config.toml
model = "image flow-matching model"
head_dim = 64
fused_qkv = true
width = 128
beta2 = 0.95
max_precond_dim = 1024
adamw_lr_other_params = 0.0016
adamw_weight_decay_other_params = 0.01
Rows from block 3, named by matrix and row number. Rows with one number belong to one attention dimension. Each number is 128 + 24 x the weight over its row's rms, rounded and kept within 0 to 255. All counts start at 0. Numbers have three digits each.
# q: attention query, key and value (stacked) (model.blocks.3.attn.qkv.weight, 384x128, the q third), inputs 0-127
# k: attention query, key and value (stacked) (model.blocks.3.attn.qkv.weight, 384x128, the k third), inputs 0-127
q.35:130115116178085126165178128119096129121114138122137116139175137138149118130139171162144123110099104107138123120140134139136118101163115112138083125177128106119133166169128104157135146116101103121133120139176153145148177126136125077082098113132127136165153120097069122144153139112156126137133103120133098105111155170141137124105158128164118098163140137113141173140131086147097113186133
q.36:143066109102135122130136145128120108086114097124134108166098101080120133129148117115105117134123120125069108147122112117119126086127202156139074127105098135123090112132143084127130128126095102124140109135141121120140082102126143191130115154109171133124179129129103170130130125130115145115097103114119076160069118146124122110108116109136119128134118143115167099112089147121121166134116
q.37:088135127101148116103152078111112108129110074103167146140153090163118134125132148131119127111108129118118113155143187114099097147142151099153112136102123115148097158080126120153162099129081129155067116120122117098101112136113137202130134129128128164125144148173091111151109096130136135169109087116116125178132109132130118151134134096107173118117128086112145134140119151147120141116147
q.38:151117126115131112142128161097110126124129139115173163079084112140104141143123134123132143112115119066130126124100166128143122084154158139130139111126085138078116120159151167100150126152108114129136099124097077113118126136145173187181135139094167137095102125131085166120089140119096123141148090119168121121119128128158125119138130101144148098128148143144192136151150127117131161135147
q.39:142137178143107105134126148119129122107128165109164142110150106080138149111136171121190157124123125165107130135125130159130118118169136149122177074157092112143150135122110114108123106132112092096122118120134140124080110147127140132144116113129136164148092065154123102101126101110158132095144108101095128130101118113152174161117089094140089102110116092144111087143127095117122108158157
q.40:104096111094138132096128101124104120141113140087066112124103109127119124120135108112112140086117096168100115117128135133127086105125173131123137098170122124155088120156131136110105121141112093142081106113108184119144088105125102195120132085138161092116111115126114134105139120110125126100160105108092104126115136164078104108118093104112134115144165093086111156088152121126141117134117
q.41:141107119138109120109099132117107156130099126136121139107160163131064104055134126108176155097145117121146137123136078152119155136162096122118153159157121133106140069170128125085128133143134138116121152097122136155110157096162125162111149114102116112137071119158122106150142115107128133148125113125147158124123101059118126129125109120143111149111128114115058143144183129137135158126134
q.42:130180125130157125137170157136100127176179105114094139149118129111104156158155122119098131114107150126167105108136084144167131142095158124187091093123160140106124160106144132145177104159125112153122120132107117125131130097130127097146117098145163131083113166103124159160146169133098089157134134099099114154098114095106137145165102125108105154109125122133103140156094120115121102131124
q.43:095095066161129122124114105075122121170134113142157145140133113134150122104123109130093106177111129063124123124127139160130138145063096125107091097095161120090123132118119125131134135095049160149141097120172117106120146165130148090135108148146130168096142143150118129136106150125117112142128112114141094110110114111139143127096120093146130141140110143114167152127148132108164169142123
q.44:148139144115128137161116170137120134132137110112171108108099122132155135157135161130111094139165128113116118124090138150123122103104136155129091136129140115112105133162091121107186118126076110124133105130185128158136082148104130171104121155113092179127145126124096139124106172137139153161100119111132136076092137146117103152173123124096116154159119158151163157126191136139164139134156
q.45:104124120142091115097122113131087134115139164154091120147125125114123072123141108108119136099124116132185143113145137122116152115126121116121147150169096114132101127226146160078133123083144088142124081112094147129133119105158104101108103127150139159139138132104093114144114098119182111138102140160087145157165124123167139126131092114124129101117180136120109116125136126108122155110142
k.35:167163152177174159109147107137109145080143110140160157111151157103131115167123132152128118145140156096135115154118156135147104134114115126180153094116148175159095097147153114128141110143152136159122110125104087147150143147151132110110130144196119112129143114138131133102135097159128120117074143102146129162144104107184123116113127129115122139076135158154147160157135168130120103097122
k.36:150140134114137117099166096108115132108121131120130162131138171153098113133121139152147118151124146086114120148145123114094129138146118162152135115143173133125134178078135144137154151148170148124128109122128102169127112083127147183170128145117184100140137143104170128136048134141155134137083154164107135141132114123122101172157102145114095140143143143085102134150133160146127148085138
k.37:121145141086091156132153136128080147115084161127132084129148144090123155155108081121122102170130111104116133109116104130130100140140116131152150094141139117078125096082120086106122127145108125118170096106138160133118143126142100128120117112124134125126109064090117134138074154128151146104067141144115107077094098089126115109138157138082124117122139109110138098130163096113141120129103
k.38:158121139160100139186124116138133089109134099136137083133130115119143132077120178154124141167112126149093124121149138111161125174105156136145097096123103120111130147095101118161094122105136154135104142139144169174146130131132136132123127088127160105151123184152170133148102122126113128149117100139154099183094135076111111114166113115113140124123127129160185094104108146157114128153119
k.39:148129110074166086145130109139105123148105158125162114139092129129145162114115149124135096130138135130138098131104153116131114133157110091143105136155149113139130126119136123129193140158117135104127119109092156123126099150160148109161073172090134099109099086120125158148101092115162091147152076171134147147163115130094126137143144127121139122078106112135135171101125156114168107172122
k.40:141117151175171124124122120154139114105114099125149133076139103147148146124124103147142145131121110120094144135125152150121127120107160160145136098141155099161105175129125113115112095138151168116121094129122124149174149143142117133116110118080116091117079103128099160143090165083087125122139139124159127153103128137069132185174164137093123110170137103140143113121143117109177127102102
k.41:147132156145130111117082133160168097160118126127118143119066114120144143134165114125107152116133124111156149126093151139112140096113144151108142142121152142120095090117119143128137140109125116130113153134111083132187164103142123151166152128149187113123124126157117119153164168109131143102164131166153118139096185117137207089123096154172143140143135109112130145144091144101137120100137
k.42:144131121148149171127146102121125130144123125210126095165157103132087154148050147136141137146119117148095138138188129128082121081113147133103104105156138105077145148157086141105115167087122129110135145147118159167138119100148131143093101126140116132128149148136107108143146150100132129114121128097128157141142103149125134120120115104151135108122123123142156093073146148106101112101155
k.43:148099128137165168137110119079119103136126127169151154141173131143095115155161131098119152147139170151122162159133120130126102177113142137110119125107113144066123126113145157148137126094143139162106098139127084160118140136132123127114153112129132144110136153158159119145117073168148107125082144121107158153120131121100130069141121129142090179160170140112112122134122157163070106118130
k.44:124121117134129120122119130123126095081116134126130128149167099100132107110155173110107145108089158162104146114131081128167107133120164134097113094130108123112158135094112153129138169088134103151099086105096088159105145162093117140109137150149145111129159109129120095131103147134130114173134158117167132166107138110112110118143137130140195161186133102147113093122113109185100130107136
k.45:131111139114105142118126124155156114127105116096149084127111148141111198099135146161147147091135129173114105116104102167149121140131109118120164111103125133095134091147142091132134121149160135140126092106136139126129099159134123139138070109098130122117148117127129133131182116142135091154127103111123135106171169092150169116158151101089126143130098094095197112174125133106164151118101